Rows from block 2 of the audio encoder of a small contrastive audio-text model, named by matrix and row number. Rows with one number belong to one neuron. Each number is 500 + 25 x the weight over its row's rms, rounded and kept within 0 to 999. All counts start at 0. Numbers have three digits each.
After each neuron's rows are labels from the 100 clips, of 14848, where the neuron reaches its highest value: "top examples" is what is common among them. Only what is clearly more common there than usual is listed. The data: notes from a synthesiser with random patches. In brackets: how many of the 100.
# fc1: MLP up (encoder.blocks.2.mlp.fc1.weight, 1024x256), inputs 192-255
# fc2: MLP down (encoder.blocks.2.mlp.fc2.weight, 256x1024, transposed), outputs 192-255

fc1.410:515466507512532507503502502549514496481488511535459511516493485496474452510514514485510518515451511540481487484535511516433515502455513502477547535479496498536493535525502496488542490495508448
fc2.410:502471482530479485492512519509495515505500514462502497519501473498485498489521512510505534491508532506511544473521536472522514502495509465506492489547461485484525462499518496537452541485471479
top examples: ring modulation (56); inharmonic FM (44)

fc1.27:473487554532485518484441565460507464485533529536501521530517505485542523473496499469530495506492493490514514454514516529486465521549508519510559478476510518526531506511522476531529528501525488
fc2.27:512493436454474519496490507492488525508546448494466451459523520462499498553510519527515468481496513486528520526512471477513550487479473469539453527499499491498474501482487507492455485535523526
top examples: vibrato (56); tremolo (54); pitch class: A (27); square (26)

fc1.608:518501459532473479487519500493518509492518461498488519492463453510510520542505490519512518508525514536536494492504494543478508434494516539527525477497495512504495448495494488535476508458452481
fc2.608:474510504513514464494491530464454524438480500499494481533479500493454499472454510474497497440504496499502501502500492493556485486494495453489475485503474525477518543521528503449509477493506520
top examples: resonance (61); filter opening (53); saw (27)

fc1.616:510512498449508460504507485498507486462476458516473481473529512523483486482519510518513437480525549524527461494477472529481506484520502526475502465470493520540475490505558493512465512513539522
fc2.616:473471498534503506452504460494529482521487466483493488474498508496456485474493485519486514483506524467516505525506498513511542445474472490466528587519515492467528504489520503515480490461544539
top examples: low-pass (67); noise (52); filter motion: filter wobble (50)

fc1.55:474473498516555486480496467501500473533529521476502495485503494504499547515483483466518468471480530507496467511460472451466567509523525462500506492469498495480489572498484499457524497501480529
fc2.55:539544448536501451503492504493497513473461498511507501475494510502458493510512531503486529516499472472476490472541516569499530520516516502515526474490463513496519457522522461506446502488457476
top examples: triangle (68); square (25)

fc1.224:492526466518505502437485495547500501466501505511529464484477477465487512501476483483488521486529578476528453534530528538517499492503493527499465468494503524510525487475519535493523451508482503
fc2.224:474493517539525471512495513510495503494516512550468485518488512495518500487509524496500514499480464518487535490534474527530527535486472467521566521528492476523518473478499499522484501509516518
top examples: filter wobble (51); pluck (51); resonance (48)

fc1.482:507518501516528485471545474526504480466468489534495477501509517492492527461532462493493447493542493494512487469506500522514489481480509499484506499500495470484522467463465475448449509501508520
fc2.482:507519508489500494481476521536532473514461537463468485484546532473494489514517458469524507522495516499539475544488477481472496522500485478495482499540518507469559536495508528499500492478495529
top examples: tremolo (82); noise (66); high-pass (45)

fc1.372:502483501482485519451498462547456486484493484545531516503510464443515504503530488494471485506522525501492469495492487485505476488503506472453535522579486513473470510511445478515515483477457502
fc2.372:540523545530500485467495454490467479517503552472512449487482512508525524486494528490449470528486457513491479460508503547506481508482507491530485476511515504475505509473526543492519494501525484
top examples: tremolo (64); pluck (56)

fc1.123:504463524497479457511490480533444463539497479509483514530531554517507515469480473474516523512498474531485479485480514502483540498526500530479494470474539501516516512486459504519475468515508478
fc2.123:486532523522469521526518467496541522487531533512478524467476469489507479507536496485500504498531475458501550498507511512503483531497506461522488496510497494509491480551506502483490506501494522
top examples: vibrato (48); detuned saws (36); oscillator: square (25)

fc1.169:508460461469487469514504428499489459479528535462518504490534507509478494511548460474495454503486450500464545513523543450527540478463504514470473534492517483504500509500520515510501511502501469
fc2.169:488493529464509524449475521482496499450514511515517461497482493492543522490482511529460538477464550488488509505495507495494480500507475504536523522497514521503472490533485478483491532507483512
top examples: filter wobble (65); detuned saws (32)

fc1.708:472472501512482509499521463496518485506491500465568533479514495498483479510499510499523526527536486484459482508544482494503468524540490501476538513519515470499518515483522483462525502522508450
fc2.708:500470476508512538466482453537483506451486482501489499509523532491502490484477471471475472453484505512510506499480482525522484517498506459497515456532456477507502503460467522464435483521498524
top examples: filter wobble (48); resonance (35); pitch class: C# (27)

fc1.347:529503468511484509510509479493485501532482520475545517469503515486496477515534504512482491509509507518510497502525484464510511578532504489506513477465518484490515523482465497485544510569500534
fc2.347:519505476475513503491495528491525502497506520503486503509529551463515499441512522476472487487549524510529471481492510475504513489517491478547505496558494487500497493474471514463467503516520526
top examples: resonance (34); triangle (30)

fc1.241:514496497521518463509509507502487462456496524501504505481462534523467545464451498529508490504474512486504486477511500485489520518519532480461501473490496493494468531462475492526499523514518490
fc2.241:479489486500495479492539554506472525501510496516508503526542527475550535499497550481499515508557480516513502479458537485503489461518487432443498478465530506486535500514515471526479505525544464
top examples: triangle (79); swell (58)

fc1.9:528512465483492487459538499540567468470497502484477482473539491489537473532488507498491512473542507461510513505523488486494483508524522463498492456512516476496458510471492543516461502513499509
fc2.9:481477513526513508560491494453478530511509490485530521513474511486496494490492513528530503514521465467441511489497518490504535535493489523489487502510506502532535509504519485471479527524445440
top examples: low-pass (50); filter closing (45)

fc1.576:509487532444487502522481515538504512552505517500450517482516528515500474530520472468461469509511450533489486498488417504522477497480527467537497484521461507513502504500472537542458519510520503
fc2.576:518469454434489496478525525461499523478517499491500507509454504513482514517524532529516526537485501478487506499548522506481480529535567493492563463495520506501507489501500475504503496537460490
top examples: ring modulation (42); inharmonic FM (37)

fc1.370:483462533504540526530495524553525511540509535465482490508471489544526489491492519531511502517521524483502480502528471482458533490464502524537480479504519525524487503522494496507503488540544458
fc2.370:509503522552453520476474485481496462525501489474540500522466486510507492436501490469508507491502505517466519453499537490508500511479516550503474464484472490500473486485499526480517470460498474
top examples: pluck (77); inharmonic FM (40)

fc1.127:498497548473487514508479529499468500490525505543487510516527464526495494466486535497491527535444534523517482511488521504497525491491506545554502539490517501482507460520482497486564493512524480
fc2.127:494485530526507452530459485527503457483488490478546532539517524467484478512498480545506481508507518471488534495516523512517528481476505480495517514526468504495540471501467535521504514466452490
top examples: ring modulation (35); detuned saws (30)

fc1.539:490467509453535491517509525526469464509501511518458509507491501530458471507475531513485515528491533528504477499490511492482550506457501477518504483499497431539500487482486475517539479457505477
fc2.539:498517520466563514497513471527490498535506508480502492589521499492492474458479488479478459491486513525539518545495552473452521492485527496483506501528468507500515464459498520515489502525477524
top examples: ring modulation (85)

fc1.215:477485530521499517487510520520529532500509511507501501458455484466534514519471501480484532522468493478513528529486530528520470529490528502501530484489487489498554467438512487506517511495498533
fc2.215:497481459493511493535472526507491546512469536463507476501531501493482461499498507546484491510477507518513518534513523523478483503518499467522548480530517493480493482463481507528459512486523496
top examples: pluck (95); inharmonic FM (34)

fc1.671:485455474515511454486487486500479530513447506529464499506536527542507489470514486509461505517449517498485458456490523498490533488524497522495503485495475502472546496492507494518492503526537488
fc2.671:487486527528499475493517488479470495537500479500531521440548530525508546489509510508545503510496482536489484512535517498513525522516520492506524495488538478483473460478502457479497514512516515
top examples: bass register (77); low-pass (65)

fc1.484:443466501470538506488477512542485472522447515520542504514459518477498474514510457494458486470471475516465527448480491509494478477498534540530496529520512505442500449511473504515487521483478504
fc2.484:509520496497522466487541527475477471526535487499544533511516494503484503521452504487534485492464522516521482468547524528518489500505494509501495492505466450507502492517477530499487476493537467
top examples: filter wobble (93); low-pass (75)

fc1.69:509502525472518502488529506498515483452514494521499470521523477487530532488480471478490470511498469517507464488498495458499430522487524531498576541525507498417501526531498476459526505483493523
fc2.69:475500511536515502473489463486463502532501528475518515506491484473550493505549521489475502502520528511497502488508513551522523511510518472494468490519489480465499506476505494490469456481518494
top examples: tremolo (64)

fc1.660:532494533525484465521524504442516460443456504452475472516505496461504495511512521470482528504499503525502539513490520494506463520525530471495486513531544497520482488508525543528567481465502468
fc2.660:476537487490516491521455494502452494474477496492476501499506528478491554509511486502484509512504538488567489500465450519490515473485469516513532477493463495496481577526508501502532485504479493
top examples: vibrato (59); envelope: pad (56); harmonic FM (42)

fc1.381:544487528468496509465497525505478495516489498483525561493482543498521478523490493517525508467510480522525514516477552533512521542488456533498493507474511502524499503469475525484468508519498480
fc2.381:506495511527517465531494458479539499519509505464540446468523493466515485452480488484456504538535500503519530492468475489528489509547476489517484496488484527477516475495501527473545520500498515
top examples: bass register (89); gate (63); filter: low-pass (45)

fc1.445:526475498500477482538525489513444549539508481494460510484494494485467482510515486492522459529534507486536489498547488506487479555487529480506470492495535524489469493474497532510538505511551522
fc2.445:531495517471530483501508520485509470500468500496524479499565536470513514548521477490491522505504525516504518497515520456459525472505497456519528488487501514547512512484497490490486490483489554
top examples: resonance (65); band-pass (42); noise (38)

fc1.309:515483515487530460521532500506498498465512484480524492493508501499486472539520542491495505522504502521468525533530480513524506487484500503520527485517469470489519484514527488521536514510536459
fc2.309:474493478506519546519460483530538530475485554463498536523511550533528508496470462459517507471506520513560488501474529548512536511518511493478512508515471505528435516501493531489482480536495520
top examples: glide (100); hard sync (29)

fc1.507:501530473472498522501505519519477455488491492516520496482524503498501509469513516466514543524502470500482465480504482479504522499521461510457488526469463472528560543496478497509491492515523561
fc2.507:489462495506484494506510487471519530527553482524489494522506523512458501463498515490518497505487473542526510521554518513524479510478496524464521477456506475503513517508462509476488479489547522
top examples: vibrato (54); detuned saws (27)

fc1.736:489514500466452469519446513480507473451469503490499465534493523506519512512502534508503480505460518490522479506491491440482515504484477490496474459505444492481483536497510483518503510524461530
fc2.736:447515505466520536466505506533493481500521505488506473483501481500504511472540488511534532493500484525514540496497484519484436452458448513438532547524557528455476471499517508531522488468486474
top examples: low-pass (43); inharmonic FM (33)

fc1.703:497495475512554448519469494507494509475503506488523520523509515494503523488466463523526537515456467512481500517441547484506511497478483511488506446519508553525483520489439488482494519431518520
fc2.703:495522480465477533460536522513467490519512543466467482518534517516524468527517493505446461489486501483533478517402455438534492493493515476491461462500450467509481494504535504518440511517477505
top examples: low-pass (45); hard sync (31)

fc1.330:501490522489552479511507494520471481491500498503496483515447484535470500558505436516501512488490485539470502469498505474498484479482521508469480531466504512447515473520515484503467499515506486
fc2.330:494515483494497487468525534470502488548497466485534509532529508488479496483481481492542495506494497494499477493533509467495483483502456540506502540518435489466486494541475514493476471491529509
top examples: filter wobble (79); low-pass (62)

fc1.714:481476510465466475476485517507483514433480507500489518524508545456472488524545416486485474489493485513509528496481507491465507459533528493470492478488474473453466488492500517520501533506463454
fc2.714:461557468460515499519529460500478486550480502474561501466481457505514507481482514501528494496467522505510479459498468501557473497431509536516504513501533491518485531510518491524457479520526479
top examples: tremolo (56); filter wobble (49); swell (49)

fc1.448:497486488536514468450477524483501546523525483515547491498495541525472493492508480510489506474505476471507466486518490487517514507496512501481512492500502486491482477444514501518499537488525510
fc2.448:521549528556522482503510483495497534488508514515504483507508507484493499514546507456503521505501461520519468512479502476511532492518485491476529462511517503469509492503488450462490513491477488
top examples: triangle (70); envelope: pluck (58); bass register (57)

fc1.19:483494478447480479465494511485520495503492497545462504515538521486499480513524517512518512532540499540496480499475448530510528475511470500488504502440474570530524517473488457483469492507498507
fc2.19:494496472519510438513499484465515526566554498505541546508502497536482474479517527500492515509504514529495490528531496475509519485507459512489512486488537454498496520500504516499490508440520520
top examples: triangle (49); vibrato (49); square (29); pitch class: C (26)

fc1.276:482528521486500495536529475517544497547497516517513467539489486539497455491490500484497482530455473490484461472521516545529542438458507501532487486541516492481505481523480455525481461488518483
fc2.276:481474475487538488502471564503485477450499496501529551501542523528465524489457457457535522508508517544476495499516508495471490482526451509487526484476480510506465457501558521456517512510496532
top examples: low-pass (63); filter wobble (51)

fc1.342:503514478511519510555502482444532544509496497463520492552487463494532500466506516480508496488494469474478529460488476478456476473519555474504516496514518500478520498496533500473499507481483508
fc2.342:527480523481486489474510454544479481471509481528470507488489532468498485504532485536492498468475522503512505537528467512524486538537504437501504495520457521525497471519547503498525462489524500
top examples: tremolo (57); triangle (46); square (36); pitch class: D# (30)

fc1.470:482464532520519458504517532470530455495461494537512490517525496535455499514448504508508480495524478488474516449526503467512489473493515497467471479520508472523492433523490455494475473528492485
fc2.470:474483463536515517518473483522569495490492484503530473508488466443439500467476485477484481487475484484448467498479475521511554481519500532523517548481536495469505503516513503481506521531496516
top examples: tremolo (67); swell (53); bass register (51)

fc1.237:495469512526490491503505505511513508534503523477509485495488532463550524498519536489444454506519522494521482481469526522521499485539512515531477506511514506442495467529482467495515516525457459
fc2.237:483515498483540446519506451493488498508516489507527501484490477550501503508523515510504495489445484501459519503509485472467520493442479519466499524492508486489518567484477505517521497504531448
top examples: glide (47); narrow pulse (25)